Weights of a small model that predicts nearness at each pixel.
Model: arch unet, norm layernorm, activation silu.
Training: nadamw at rate 0.0015, batches of 128.
Data: trained on rendered scenes of coloured solids on a plain floor, 195000 training examples, 9.4 epochs.
Rows from block 11, named by matrix and row number. Each number is 500 + 50 x the weight over its row's rms, rounded and kept within 0 to 999. All counts start at 0. Numbers have three digits each. After the name is the row's rms in percent of the matrix's.
# conv: 3x3 conv (model.decb.0.1.conv.weight, 192x192x3x3), inputs 90-104, a 3x3 kernel for each
conv.68 079:495501460492524515504561515493492519555583597448496442370383389460470509515534491555492520536519489458469460546451536593526574505524550488494488471477503557525515506537550493465481542540573523506545525531497565542564439499503389468549553441390527506587634529484451434498469478430538538517540556531492476457521522519541525510485560529527509518630630661587513466482478543515551542553514521627579575433452406
conv.69 085:523544520561597538572614539427444525583519539533493552473506511544521556500470490512471460509508498512478507553488580562499513518614612504525534482505533598615539521561527521572541525563529551580543484513483534559562382417450418518406493446423513449503420439500486590509521531508535532560525549555477505488523518506577606535409371521469545564591577498520531537542503560562562594451407443573543538475466511
conv.70 105:579422483466426496490495590446429419442492505447490437604549480547536510509511548443472487501564562482494477435612563544538473513517453490549550488499497551535548548501497534473505542486483436542564513437445518472488608435577456511486538602384464639541533540516539513425574491492532510537501498589492578565511518498563529518489470550429407494512477476587465465492446519558520543441460469534559520476505497
conv.71 094:541591494468503475590571541457441471456426488389464529480483412557550499533550511470493483494499489498482456483488454489526530373464491485534587468493515575550497519515478550500471528495514508480443528517490538536562424557535440538506443573580486523527483523598503490573533510419545532462582575511450495542481511514559563541488611599452553581552533601520499442531538493563505522488493502497490508513526540
conv.72 107:391398440504521491508523476489509442559517547419401472514540538450456419462460500577526573497484506525538528565546502526468528522543530519497520492498478549531548495512484502503527510524503503492526484481504518588483392498497483489425399450616517530488474427511564487386358382334482489468500520505511509511516527505561564557505581601425496460542508512451436439495521529472498498438435437572549566481461491
conv.73 089:507490511571579481501545542509467480486566546549564522595593560508514476455470489433415392523537520471482449507575543477518568513486508515520516583582582557548586544561541475523528564569530469575523509584540519534468558403668531470502592460416499572540532464440457426469550530513514489438517467489515536523590571574566551562454403512497499568456551492512488490475509536627643575512477500524559579488520486
conv.74 090:546524532499454493546517515488472458538565572368476502489536478560537499507503512438463500457501501537527517498478500559526570434500496487510530489462474542572552474516496541544530501492559532544558515525553599539579491431508379476576358562552488499621513567623541566543507513514545529528543548562491528524485495517546546548515350395435450413606550555520547530575526513545492542476466471563564544503506503
conv.75 105:372403385533513522455435447468498486453452467513510520469469460476484464407413420592564585581554569480485475513471543476480477509508520414441411434460415488471496561552554495492501519513523561530544507507513502493492556525405490478505522521528476457496469489444510478474452449427481480485374386395414435419431433412514500536478482458430437422463447496548533536494467474524492533455456457547525542513504499
conv.76 082:477532513589651526537619531474409483549499513654540522493535559524486520504501476521479432506465476542494539594476470521511491530532504523527495560589596523543552495573538503525517530574524555595542532546528505560618421464528503526463546441401581475494511464439510529581483483506522493520508510513517516488545574596482511536450404403606551505434512400494539544573444494626649602549482504527490519520500487
conv.77 120:493491480442442485506512486519522530474483443507514516423417407410436395516513512428450441521554573459488483471505516512511486497497553513514529503469494483489467384399399407459409439462494417448420488510523459460536522462485467493524556558477527495505540533523444448567402421390400416396490490483518524528492479497504490488567522533506541561489463439437449448437460407437470474511501507496504488532534537
conv.78 094:487432516493482518572532551448427484549540478501516480547552561544523549515510508489487531474513543414460507420525596477504558415394488421571596495486503532549543495495519535456506545497570501501537494474525508490566503460522499496385494473434458594512464531545508540456523507554559505534576512541442555567497516517527535496524434449428442446468531477548453506535485486591527569495500466484507491451518450
conv.79 086:562495537521466536547511550515545489492457498432437473545484458551520556489473516533534560425435425552572541529509500575500518516483477508489488486482464470463464540491519559512549484446504542467605547504565502485461486714381368485558406476518459508567529610552531495480520484533534534575521569564538515506466484469488463488575622417459490484528487498573497526613564573469340486463504517477462466465480500
conv.80 078:527577543408353394483539523480501535541552498431498518446441450550512559468448457553558526440487455475460468492461466580582475402381421496517512447456535512511477443460440480519512511470511518529450483524480488502567480458583503490442454525330571466436590540562548452432511520539501480492524530539459490502455478485501512490515536539465456553574598432421496478520542517471453489498496486498503488509540536
conv.81 084:513576540538568544543493513518483490534548518456446462565533600523495483537511487528501472489453489630565571502422410377480423494526526485500487490500547617574595519520557557522528482496519539508523527533507493511563521504421590519404527435429477376337473449401568522536502477523575521511513484493479500502517521575591565557326432377469498499560647557538524549563511468588522548528511553548526525513476479
conv.82 098:569472557510497590631479542452453445463485515463530520572524586538521551526526556460457486496461441495498469574553575554490528435615563531533509544544511548546534563531584606543578547536531545522563555480483533515499515538425518550476522480469499612546517527516484605547587554574579551569623555562517513463530526489559553524451502492439535533356345461569515545575510573544513573425449446475489491443450463
conv.83 092:467430485376418419515540487494492485501516476552514568531531515407455406523532543535540541547511511457456439485549483530490521508480511561530568507498484437453428395408342467502492481490516477494476482466525463491450442442450461518430506498582495505424438472601504476482401408398422457449492523511562549555481473464416421415536466470483529529514506455497477482452508482506528494517500507499486472486477467
conv.84 082:532465530479499562517504567471509451568525467454482446498535537489508527470502477457531524415517492499591604600544506601443528470574479530500448448470498504486454492460525509454515455464481579499589524450506553537557492690426438554447519471519488559548565546582509582401509501530527578559533564552503492390454480505486493442576588481492524401534483545548519551488445497466457532440505468539547453464506481
conv.85 074:510513509522571531491505497555516498496464444497457463598611598446443434489519531529600561528534532474505490559600563505498533528475492474457420464468434463468450531511514504484486391435485486483468492494516414483458528405541631556469518451680534562459467445580502527456536529535508528519498540516483488444497495457407398412432529506462473403527600633504447480495507500470538527503526486480463467516514523
conv.86 128:469483519516524527372411381596594549503519520496488499512530525441468467395420417521536550485488488543559571589527555443475529530452533481468473531537523467477474445439465438415459475477504435436486406425450520511506419422444542447477548420413609536570506469469537463523515534536470478459432425419536508511521522523471479474517565566625572635452529478442444465522507497486490464589590571465482506498501496
conv.87 109:459470434535551486504534546554551552466491508516509512483515487372370371437431413588542552590559571342314283532489516422436414493455410442461416468481441490480505551544533495478485513518500537493503512472466488509487552509465585489670580449501507492527482447416512420473471462469513507490514528537372412429461457458505486502519512478477507452461476472523511508488477504487547517449472488505487504502487515
conv.88 080:562497543547562578515507513415441444575512548507469485583560536569523557544502515422418496483474460522485553411515547553511615549555509484528528490488469544546566537536554563496538526497549495509606500448539528506572546558444492482533470416601409553673426563611503596512552524544547528559581555576470494494492512509546562554529429463439516432506490442575531532579463530533445546437466454549531524493491505
conv.89 091:443483504531615514558581470582474428466507512519477512490471553469496488492502495485514485471441449519480509620548441400451559484446563474488500563563518554557548491526490530505509481517545540589509485489543487521538403412578517570367590472435544485398455424527472541514475471502478514517539531474525539497544552531538550570300320537553530594347522540506473486533506478556579532627574510476488536464464472
conv.90 079:520458541509504536571563502513422415446507528509493518537526575533533590552543473446487488492538486484495444587516514517548571433548558556544497602582532497526527539549537542548531544556511521519513480496460526497442476523417468504530516447448530497542540507431410554579543509525531516522597574493552543462572576538514518533449459511526516515385441495488490502555478621613670604496463466474504548452461468
conv.91 090:518488482455551595566558514493471527516530536408494537375374433527549573524581537436457436424448406475451490560480557540485550376505596523516451485488506550572471483503518548477490486474505524518526503467478525500515436414526415519506480518480531549624569484534435536533495499482491545531536581523545528442522530501548566495435533540510514591523501595520512436491506532529525507534538498592618545461498501
conv.92 089:520568546511540513534555568477447542580574510560515494534565560535504510419413398423477468425486509492495512402453469447507443454475492508554551502523578501494505514550544529537525520530551505528484504547501510529551592453517558480458442442351444401402474448382509441466509515523530474472537489519484521548515525561498489474501469412473463536491607497470532542539551506621599631511518537473508517503511481
conv.93 093:541531592540425445551442536491483412460490449384461475510482508539524496514510563540487461544518534519519524585532481444508498397556481504510545456451454562537519529439528479487567459446502538536581431482540543499510502647543500546522454537497553581451517605578503582513555522532573548538594576586479503529480464467570539518473545417417494421562509568531437519475444510494397485477506479569546468497489510
conv.94 104:492476476493498496505476544482479468506525510495540542384389401459471448469472485411417383479480453516493485510512512485482468430497446495477474468479476535519509435437448411397455315358371483507518458471501336393386485456578520564478427501541490565535513522519551596427508501488511530516530546576515512507457466459534519500393470515439510507458459443497459432476458444472433484512525511507520477536519517
conv.95 101:544444562537483572551482501460445410521516524451501454578550575596546548519507543441442498498480462488481513453514548499550637417552512496535546519509498558534531563540563578498566536495576536503570517492572532500543597547467502501523472462517431523618505595631493587554567523565562540554605565568491527523509526535605580545499423385440511413457454467561472515568488586570479543462461432533512514467477456
conv.96 090:490527509487470499474489535491500451538572542444429442597594536459468426472436475498504479461525518544568536556568484531451467607550501539516542448464476565558572440509498504552526460449453475531521478515502539560555576495560497542389398488542546546430492458503627551372488482434515523495495512540547532550470480491534541530460503583473484413615583556479547563437503486476462500502518524558566549458453472
conv.97 088:506487480486482481446491482538540565509554582535526486413433409464447469435424420606543565595544561400411387490486570513513506507470485496488485479483468483469493548513530498473480556532555524486494526496473517524498474508495516509633585503528490474509507495449471443471491476458507493484514494474492497481504486488479458481473473446517490460446528565539482470515513509549549519509510516519495503479490487
conv.98 112:533423478558519492544508551451446456460495518482554544590577505537518507491497555473507507464536521469491499429573593515522570442457429501533521523499487552556550517507497501466555579503505434544577510509506547480417585414585448449541539537526429646627570563498458477284568505485560514510555463539494516512557524491551535524492384506428453518481464503532479476481439515556521553436464459513551504445535512
conv.99 073:515534478539526518531488455472455541536569567481547517446499546470472511560547520477484450540550484482500482629454564588548459493596492514519511537500507581575571515539525533623559523561521588603543493598511449457443497550505528535562602462351566493591610548435394489507564557557522521529520527523527499520540499502580551558498520482480561602483455518519510537486492561496588532461448549514564618508500488
conv.100 118:553487539533556613565524535405432456513513537466507469577547573579554571523506525461424470493445437492479515499492542540504536457576573521540536501516533547548530569548571594517567538523548554531572548487493539529540488517469458512493562469466418541585497517531488547474567540549563551584592560568498514503511535526552568523481452415453495458473447450595545536569496597523445535422425419545521496442445434
conv.101 100:544415474533489537509486537449445463478463448443495452621545522560549567536536554493475525474531553452517535490582566520517497452495464497561556517495485489473470566534554485442513541488509492493611444419505510457456596562443503521383543495334466634549520561432458496359562486531531517579536516569481538524506489464498492469511493481432466490458433426572489520503455541547461519403436462498523519444493456
conv.102 118:345351343503502449501503522496497493453464458560531552571573592343347357469489505565568551564558575463464472601583545458467473529482488464457428478467453459486507550523533512507525494487448515497496521513520426419418433476462551579510503568555672640566493457490530530533446443455408412401446461455484480439452445463460473508524535521499487462517525539485464494473467506493502485511522502520523514534520541
conv.103 167:504488501422442457492548573489474471560582545500440430466463468461453425485484508516500487520528535512511503439548525446535475489530463520547569458449457586561565337373382360461457429475487412498499394467508434481536510489558452516486544602449496560533473532532437494473415408395399453466421475509508553577495499501574559558553503522579490501608568520471464461419470478471498478556493496624562539534482484
conv.104 087:550594564449393462568536580491468458563545521422410437431424464542506533422408445465505500421492509478484523478499487546490461471445419523521505469465481546532553434451484495533532417411423483506556462506517510529555486640531437542444422492481516491410521546506539545380495481521548520526534564572525515518479476498545546543482459488433450417570549482442492560489473505444370444451486487522553527477488502
conv.105 084:481399475438515521523523525511429440400450455512539483591532569508531560542584563407518512508520485500484467571571451481505512364448482529510491528569577484513525531541507561475498551550524472593489514498464508486468351408636515527535633544356542615533454428468486524505522517514448473497574553530549542495500512527510504516510513480504512523368404434571541471491458527582592531546544512451491505463481462
conv.106 092:477473502575524503515500535521458437497541469491547501530575545554541466484510533534496479543503523447473517501536522396501590422523570396488554509505461546492460581543516475473519521493564546559502422470557515470515599426577584473454476391465405541599466522636466501513524536522540530504545495522399494557515511496578519448446414391503474468480537557579507442457530500585484518518501472550501467485502479
conv.107 112:465449466520504546450443430555550500463422445439389416537537539483483463431442549553553547454481454577604577590558467515466489533531579479478497506517503449451455499513489542518526557540508472465468484474490534572513454519505457520502363542600523516488450463547538555540505510465500523528430470497493479493466481469458477476496618540485448415428352452495505488539550565466430455530520491507509500473484494
conv.108 095:514618571457385439539529542533498510611488449496472477461555556506527564458474496479496485382522508443499486411526476576613508501457465506530513508484530582551534420480504440573550517520505449447481459549539544522509488550542520462499499502464552484425516557466506492460480519572458436491449471492510515507529502514580527478573552545500501490554572506392511574473592609487540526551504514530532510446504480
conv.109 089:524503491485549508526559532459465549532516523529566546500522489565519571522526483468450469471458449491488511458505571567529556453504524521540486504518553521545541519542568557509531541538540488478545570513460527543594509383535483456433499442376471500559517475475511510470515527495551506518544516541447475435525546555499516515522486438470483524518558461546534508593501497597576636459433440512520509535530487
conv.110 096:506507487460448564517472505515529573485456424557526436450438489482490518527493523523529550507478487529521515411501474525514469536453548477486584505520601464482508500501495584561500519536546517456445590570533463524586483550424474540512410566453509534547569513515617501786515523540482457523485447489515537609469503560446500494517511434529521555426400364513534507603596510550540502591581566465477470523490418
conv.111 106:548590554488425473489494491509515515441399415482511530468480493545557566551559557517561549449479473497488496401457498515589529405471459469475476443469504447466465434463452477514494540510514436498449479548507497433448469400532545437441478497457415376465473534529451510420527545541484481506498490514463475483407442434444451469478493525542501564478486482462541492521571520563536574506494489457471471504526536
conv.112 154:464494492490491488497493490520528516468469471559545588489494486485496481404418416536528539548540543526520521521501530493466483484406461507509510449449439449473468492494504417416411377380367493500490464480480383389371517428435454404447512482540499458511482447475483391440481494479481492487423430421526530532434436416459464474482494511486484491471478481531528519482490465459462446530533536510501509569555572
conv.113 092:547713551542492512449513462516493509617537511504482492545613564531533535532512481489533515459512506577559532464444461537615420636564525503496431504483511482470526493553536491613545495506485454500481478600510469471478554487534564392594463465428581416477488559442560474549510576565490470505453457451483461467502471512489488541622558456529490461615565535448605597508589557397427450466438523495527552499497503
conv.114 089:485486521468464517546510523464505548585535468475514473455503532531478509514514483489448509487492532439497533419456579559548584387523501430566576489480532530500470527489532529504519509554590510413493476525579499555640597575416582502395401464422478488518548550591533573544517529547544509521508534541405510539494512544502479446589541463448484465600580550484433510538511523540540613470477461528514525507485481
conv.115 093:481505475439455496529566550527516541549521520492520487414436402422449499396458409513480488481519506576596582596503548677532514531538508452457439498478529527510478421484528539548546458532549523513564535556504484518574530525433397430521439492465531502589658509451499466519390454457490530511485540541470470464542526550552534502548597499471447443608514491453514500482469498430538559525496511546537506487495484
conv.116 115:441452497547573581438492472546506499486480468479481460480503466523543538420436413511516517402460456449469485490502480426442456447419436405405389511540523459467459523546540474458472489456489533515535429448463475481466582513481573525498463426396437469553437451418452405426492513524508528541438433445430434425505521511467482465495454395571500529487516494441509509502537532514506498529519489508521534457478431
conv.117 086:572584521501523543535548510478469515454471498393448497411420446547547527494501475487491439515464465430448464523461410429431435385443493509530544505544568468470388537501487531497471480480537585542506502514496471543601500540499500544488436432482519485508501450546505448557532517499544544506540546507501516539468505534455452396394534524475550612458507530517495431543561531499499519471504476475465455525514557
conv.118 083:540579535541544543449445470536574571508518590583568571547535488534478525475447492560567576435407414633627607474451476486522542577574537448460458473466469477435462511539521561555536520478512482508528513527491511504532598512472483401588465466629399375513430534509549542427523515504533508531477463508419420434482504491459462458423482446552444414531539615523570518618571494478417511454512487469448452569560555
conv.119 086:514507475488563500467548462500482523499541559473473452423432402431454442542555495598519520577525519367370344558494468482460494501500506506493512486486459521530493531539518448430447563571593511483471471470486520529536483522559523506628609425454560525497526460473517455552523515476518550477540569478482487505505493484491494499509532501514540494529591579545481457483523543509562501502459495540509523432430423
conv.120 108:594430503495441513530476551469484431432509524405531498595535507533509497498512597455475510452503513469514501458600552495503542459522474529520495505515522544510525549503529527492560566485511456561605529467468564498452635386545446482548582507510448651597552528542478507418594526492558527526569500549502512504525516508545515493444450548453482494414377477578498480496468554556503549461495475511525477418505492
conv.121 093:522480553587467464544524591469464480439533564497553510507503493531486501453459510475496493479544515440498473449567580525593635495503466462493518530492523575588620517493510483534568576543536468552533487594516576539488589369580463423600567555520484623572571574508477487434547513501553481464524470520466493518539529526571559566448410542500524553537577539493468482450478572558561569450470482527559555485535496
conv.122 089:507485546555581571575643549449432485567507462576506485527563596544580564530521499445435459500487516473458498506528564466528580442574629504550581510542544507546475536596569542534518520552548534544502457469481489551592480459466524522410525416404497504540408468557432559614546553559563544561604581564494512524511526509531567485488415509506521488409418394447479540561491560611603598484452436515496506440440444
conv.123 095:536502561555568572546508439459460431492491544455499494562555583558546578524555574510495458523486426544528517586500524581538585512645569545538504533534516538543509574564550553541590515538520562530570515514540518522489524592427464527565550410535453475610543532558438516561569523570556561564583587550491492448536535522576565524492503506446534510455429462559556538539485621473468523423416439528511500467461483
conv.124 089:500503539525585531567553581476461480529535577579528484495533534477466493434403396476456394527524513479456485495502498490413527614548569540524526475511537592583644478526495553542528487524481563535517555529504486563547464531508448529368512554376500505390512429485612452451485456488507500493491475511539535531491511550586585620493433433506515439565658642514512532434393409577626582531504510654649648498519506
conv.125 084:502564508426358381489481506477484505566532492515509587521491490550527542577546536442498446409419382569556472406430457540602528515473444496481477444437466548550601417445427493556525500482449387450438478550509483458438444499515518499433491585529521459470501589546511589395536549533495460481468454487473435475438426455514518564526491556488444534601542500426506480513526483509391449481478495466471467522523500
conv.126 113:551574495521542489503491480512499566468452543557524495561599494528531486499512452479524500473470417559543521454527438464507481497436426461475564519539570538522543541530404590547446505508471474494398575549484486510546474563559483548585578552621443546573427531514501495578527508453521492450500489458465479571520527570551536542453531612507519576460531591544531435579563462508490457534553631483505523516503460
conv.127 096:505518493466509473487488466503481522511515499493500477573536590533526524548559536382431399435481447644644644496462487446439494509485561451458478486469484518517505505516492572517531526530522448504466495512488534506531466545618549497472585521383552511484525465489513490551554517538500497479495491479478466516475448486556574546483481496541534518550542535509526501498476455527519504494495519478559517489505474
conv.128 102:538496523496548589557556490604560512416492497441456483408412467482493493502520496503515511468518509479486488656580506435463494390488555509499405496501506476493461489468528472418457440432434523458526446397458479487536494396413460494448506448404574527467542460483410562542527503500547578533567599500533534400473489480448444463332499541549500559394475574461444486484482513536556492558566501453476505485485536
conv.129 090:471474446464502490509524517512517531499477517462522481349351334423407456459469452590571583450479462478493472522452551583518568471494506370410409477467501531495483447458474506480484542533526518514554523545466559564543424515534351423613469469544465485624644552516500448466441449412535538506538538521305327350480500494529518502474562468477478493584549550479531465503496484534537535479476480554524534409434391
conv.130 098:509510518427457488468437470501543566557546534559568564529472458565529579604581604508525524368350341568524516457468523578510576587555576443463484462447454551540524469441439523524518531528562474506503457515527471452503519508489430521435531546465508512518565548557485530483542522532533538559494506546447455469507492486532517471518442481507490517624563585486462421475456429496471523477516475472501460511504489
conv.131 104:518531525503516505512504511455470461505506530519517541558576540510519504454477470542548548579547559431431440457495516496500519413390416486503472464499479571588565540514521487490471308326329514497513525509515377376366547473434530500423519509567477459497521512528451432434522526518507521513455474461530549538459502482589578583539508514509527503519505513556528519517509504461477487472493479508499515522520537
conv.132 079:510502540517437497512595566530522514596476419462443476508505527547500528470528557503519517363523513512545537560562547563532521485432531452475478536514543511513491457469527536525526488531542536457525459570612499504499447502409398496446413462489554484498528525481466550525536508549517500553497548544501535506501511510501493461521521542524523547472522484424449547563545562553559529556550508451511513426463474
conv.133 093:543461512501513565551528548431471521522514521512537510531502498556537593486428438462460508436433464506506524468490539510460509408531511547528493464522537433472474512514561513427524547435523525501601544425448546530579513546529458493456556421367399534494469534454500521321523505527573537565589504552513507470466513527431481489508441359478490499477510461567545553560446501526422542415470431492484456460496471
conv.134 097:471445485413442426505537473485500498498512479540505569522517516427448403532547560518523525534511523438454428480538496526493515504493535588571589490503481432451422389398367455494489481499514469487466484470542483490478451445456446509409500502559487494422422466590506476510420417399446473466493520511578541571488482474403414397563480499466504517521516469491470479458508480489515488509497504497478467485477470
conv.135 114:496510492522509514485492500472481463507507504511510536545554523519522496401427438608561580561542561457451458466473507488479481464425442484509500472497474544555549542528527484488468321321306529524511516507512372387368571495427531496450500502566475454483484473498467444453500507493500506488437440441528527527464501478576573576513505509493510483487475492544527536522523494447433452494495494557519538535531535
conv.136 108:511517489509478479499469478531524551452446430515512495397397405493490469544541526379389388545592593490537554453478510485504454540548550502530520506491523469455460387417436404457423477527520429456424478510509475499540592520518515493547496519468479456456515522456473489573420406386477443446507501497502528521497486517469464476518475488522520539484454437437478490441436415479545511476455489457466457537522531
conv.137 092:520564524565530477438421447497484491529528532596543507629603573493503525555512523493504498534531525563570548367436426482513489645517491491497495561535522536533601415471470485560526562573528384462466528564532527532511530506546573456500573481473481456424433529419529461537511534541449421480446374452510481499568544550519532596557403472530551532463532480482548536510518526487520497554503523471501522514503478
conv.138 106:398378432507511478505539490471500460546512533553531570521520518475471441526524552572559583485473479479494484520546489511483524485503504521515528438460431443463478461489456462479499506496490510494519480477500497513436393472480498489458468490642500517480439471563527453385324349317472478460505530494518512520392392372432452450559538552404479476493494482426411418483510493499522509467471482544538538469458467
conv.139 096:576507484555583547486472523505483521440479531596576538425405453500517533471434400509527521567545522477455438556498547468425447565546452519505374524543478420401434529536541463427458551531418566562556462379332481467402467389607546513635525429422572564613471407419487503457510509522500530527574556519521510384486474455442434464367385460622597574341379425484463440462476513547566457509507468429451509501500547
conv.140 099:599628565495407464483464518535518546461451483517484453462442480479447477484514529511531544521522521572574551352450510539578496515478454511519505542518563484475551473474504531564537542554543448469486528595520552524555551444494593453601436518527472441437500527434516530555536547555473439442427433455531520529527515539468438509473597567554528533466516542480541532593599558538534538550526552456440489516479471
conv.141 098:466417469446469445478506442487511495523531503600549602515504506442465415540534552527522530483458459398416388473534499517495511519491525566530538510519508439458451412409372461495472541516533490495480489446506501498456445425434459501422511536597491493434410468573500485487418425422453479487486510483553535546517512496396411406537457483464501507511533485481461461448505473505504496522519526496482478460462453
conv.142 105:523560497572580510440458482471455445515489519577529475613566536529556523555525519455448470537498513523517476461557537477516463670617499515498483555535457470446480428462444423507492542559501397504500452490470510487436512424527615419615525455509531548569450512480571494533527533533467501518482461514479451474547495471488487525548514545556551520470444436445457408480535539445500424501442461418413447518521504
conv.143 110:436439439514497505473506437470492472513497523560527568562561551471449412585546541538542558469449485394429406478459444507449435564533515513517522469478463452483530451442407447468420535516448490460450474449450515560457442497534535455518415467617475410418391444502554486482405416396494489464484490443519510522411406440418445482580575541437548496538497537435430439493522501500490446509518554569556589439438479
conv.144 109:398397470531554518502491462539523468443430426464421481468478513423461441455473516469487513478497519522532546572571471370407447514529477521537526537549498485482499526523510465438471490503484496480476489455518507546486397472523560541442466485605512564475380396472506522475364381435479500515450458435513516498540538507476487502476522565479487454440422464489451497489488520472493463521494472412431471479471506
conv.145 079:501475478459458514511571511539514515552608533431426463403431427467482394581581553524541528503520511407456408547507453527521480445447520517506520484465483542558550466496476526608481478485526538551425493474518502484535518470397419561420501560453565486442480465510382447564541532532488508471473509484540545558490473482522514511544555512471463457558553600465490485503576518500548505570568552569553531466475493
conv.146 121:360385408464451406527531527450458438537528550553549573463461485424451466424449449524527532462468462484493502496498485518506530450424441518515512517509479538540558357378377454494496396411397461468501460496488440432363422524529554502451466468514529538516489499500495364316393416437422430433537520532522512513516505479544556562595646628514560579448475458400408404452472456510526530529516519552554573475483499
conv.147 090:481409531490468533559540535469444461516557503522548449493522561494492525499538505432457489506571539455496484457559581545568631419418497467546551560530598558576583483480522563508532545583583500501487544579560464506560599451481531528522521544410488581536561496490486483648522509543511466479527486494513552529557563587556538549555469479521519499445534446442434516511428509610685626519501502482548573447494434
conv.148 097:537526506488483516415473456435442521543543565424439375429439410472455500493490479564574605506510496467465446404436487583559503520492483500493516477472535477479514485511486498524470625581579508518506530537463577554560448489580457458629456511428474478528505547450546497537523532529475458461480479471456438515495489520466461494580514453520500547540569564482513443535543531546528524513493563534523550421439429
conv.149 091:511435523468542586567528512441427450511509481535486435570539633563551566537525488451405463539453461491459521521524492520498502434590580507540552510541529554546494566543588566489515509529553566495515519435474466501584509535498577535441588417395467509500486511566511581656534539575549548567598570575502509516520534542578573498517472402482569505395452421611503544549458562561521577468449445543505523463440401
conv.150 093:494517491499483465544529494494477522478511501525519545555511540527494541578565562413485478387391396572511562319371423415512480401429467457484489482477529562595610481473462530502499520468485447465449526507496513443474543529547568525374632522424436449389449534447471520384527512534520474511542475497481499493487494505534560571423400484447469500483551519514503494576480469535468515502528525437486460475489479
conv.151 119:386382468560540519526477498530532466474481472425406460529464507442423402495495512559520515521496503519525510590529466385435426511463478418395434493500479520502508553509513530491506469454445559465504512453506498479441322646551414584562409553554570588509479520537541488569517481497540520502519515491404373411478496476506505493512608492443509456538539553534467493550543515479416415489460466554514484487474490
conv.152 104:445460403505507526470451487498514537498495507560526493523515547439432434523506519614563600514488534566575554546481549532429454602597629483475410498488503470486485526506531555536521513535499548519509553518505478541494515560492582497566557432499574497547470383382566528627421417452480481526489486543490462432508473535489501475485515445489525432465451524467451487553537554422490424479490479526518521565556547
conv.153 077:490516493534517527508454468487479446476506525386383443617612633484539509548557589441495496449521513560566575596521425469466482540610544515490515526539549512536489512545510464518513492486487551566531492489528568516498501521509500590411481396506505536475474529534547608442541520524552542555550533552513502514542527516489529496381426516423516472492495503561587563446482544546472522473498502520568529436465475
conv.154 113:541577573486466488441459487545524510551532500583568583537530539568565572520527531408435415447451457440422437541494537544591563533541521575563522536569577520525525409413408463521507476464474464498468447517479390370395427406468544438498419434563444379467497514525506475460541542552522525521482499502535506483503512516572570565526516529558510552475477488446513482508550534549536542500481469478480458544555566
conv.155 091:624564486454455548534501552478496521520554594435493496546513440547507492485470504459460499454495513486454467369530557522503534453498496520539522472490544564581616483532522563554512518530545481547574529501467528523598529383503401538454424566404458522496449484485534581462555514479523491531520477552514550525486492521564599573456370523494523493528523479523529522611520457569544589470458449555557563509532503
conv.156 086:476579573646541462548564536544471469520529484596502485478520604509502499493484505491454451499516506505527540603511503476575577576555513469478547594540511588572571494522516449571550549566553512563504424585601527541543522536484482507500507406522560453483515572492438553560537542574555505516526495503484502540570545517593538548359383521559543570424540512446514548476528583602576521540489539473464522468459462
conv.157 146:469451461513500498425438458528528511572578606485480453419439437460467470401398405543527554525513524466461451537516547569535587537502498457454452474479470530518540472475476424426425534526509504515517448448434530526527513438416512449496580513565529484527541550573489450447456463457500486484418420420485479478502497495510498518521494499485436438590628666543561517404399414505520505538535558552542569458467469
conv.158 116:472464385524511458476477528489507511453481500575548540601590583381358345509481467546551544535523544469437446537512515466476449549515555512508453510509474458452539548531526528510514518525449527504503535504507479473413492473471569509602555526592647590553499456465526525605442448454375368365435426433506506439478454491473460532503515489521528477458489524497473503477460501507539429524515513530537552541522552
conv.159 105:502494486494450462521455495515524542475468467445463443567579570503490493457443427527487513511513518551527532440460496536538511500519472483497489543550551491485485524502515488492488444489451472480444497524489505524528559470475520515481447527451457434446525510463480509508495490491421408401489471466499514515541553554491504500497460519513507540464425409516510524555511549430452424573555587453454471509503524
conv.160 110:559588553543502492396395448465491480476465485560504436538511511450464514532490508542541534516498495546543522328430386499529453636531445514513494554547549493485536434467471482530519555552519390449424514557525527544529532518519579456620558484520443418405459554422563535574529533544431420479416385445505483488564530549472475511577479527553566533450501426457509516541560594465485476550514521483484508501483491
conv.161 083:485449490492569510498542553505430410563515459534520493552577558500508494474570544425523452474551495432490508642568515539437537504482480509497497539539529560567520542516498494461506466518500569540539473471549439490474468513581530617436638478417577607514546424534491566482477484489467533515509567542506521437553529528590567505493521590542561500379470512569481471444455500515593542514516477534552546478520508
conv.162 136:518525417581555526345341361519529525465453496554508461463449464416421423465414378557542545555529554537523504499472522448412414590532534525523479537530498467458511534517528486476483562571493535507523516502482524537495515521495583485610547493547542487506426407363566553656402409393367382389358324327530508485523507520478475535447464443532551454431463428538520528477465489477531398506506510515510547476471488
conv.163 089:478466501574581571507486532545539496443419467534515502485454490456434487408402405536479506452433427588581551604526469490465431570563506406423403536534508444432427541495544529454512496495442567477549545495476500515447542589425491460548546416481415496554593493430480440459498467488523555553493487490429404393542529491462468483438640500524501475418423408496501517515486565481494521505492497470469511452431451
conv.164 100:581459576495492587586507545465445458512526517440474478616561582537515535551535512456440496477458475526523503513539530531491517421501511538534504500504550506548558520493559589522543537498527534486586583455481541504533541614420475537459492446510457596507506548510548530519568526583583539570597536560530518488484481528502541522566514386436468442475477451541517591600494534558494580432465452504518506440452426
conv.165 117:575625584454437462538512550465473460507522497546516560497511495503510489497462477437453435429445453492502498311349366425475433455411370535550535458461451539509520500499500557564557413430424477527491518526506443460463698544586590472538507567597445386381501506478495534443518543537477484490478461482566562549505517497512488475478437477471431427514522531511537536532565514452406433510545523439445434566557580
conv.166 103:539479597520441550582435526479467410457475452380485458562513587546514512511527571504468509491458481525547542571535536518500532381560489559537523520491461541530498553460552552513570528500534549463562529455541562485483534634428521528478432508522479598543548613539514604533568568590578561556606555559517498489509484476550515510486573430370467427473425540550475556555513568528435565445473451495465456460459482
conv.167 114:457516502427498477571581536498478498538546565470482538474466404523498490500499514551554525536546537485465448507467451542527595539505581490485494448446446590587598464495436562534466438451471465505485500488480506529531471455570383491472439559502545477419558517576540479441480470466509509513501513510491494469500507506573570588428493527447457492617632681497482451465471412532528519490493486603598612519518524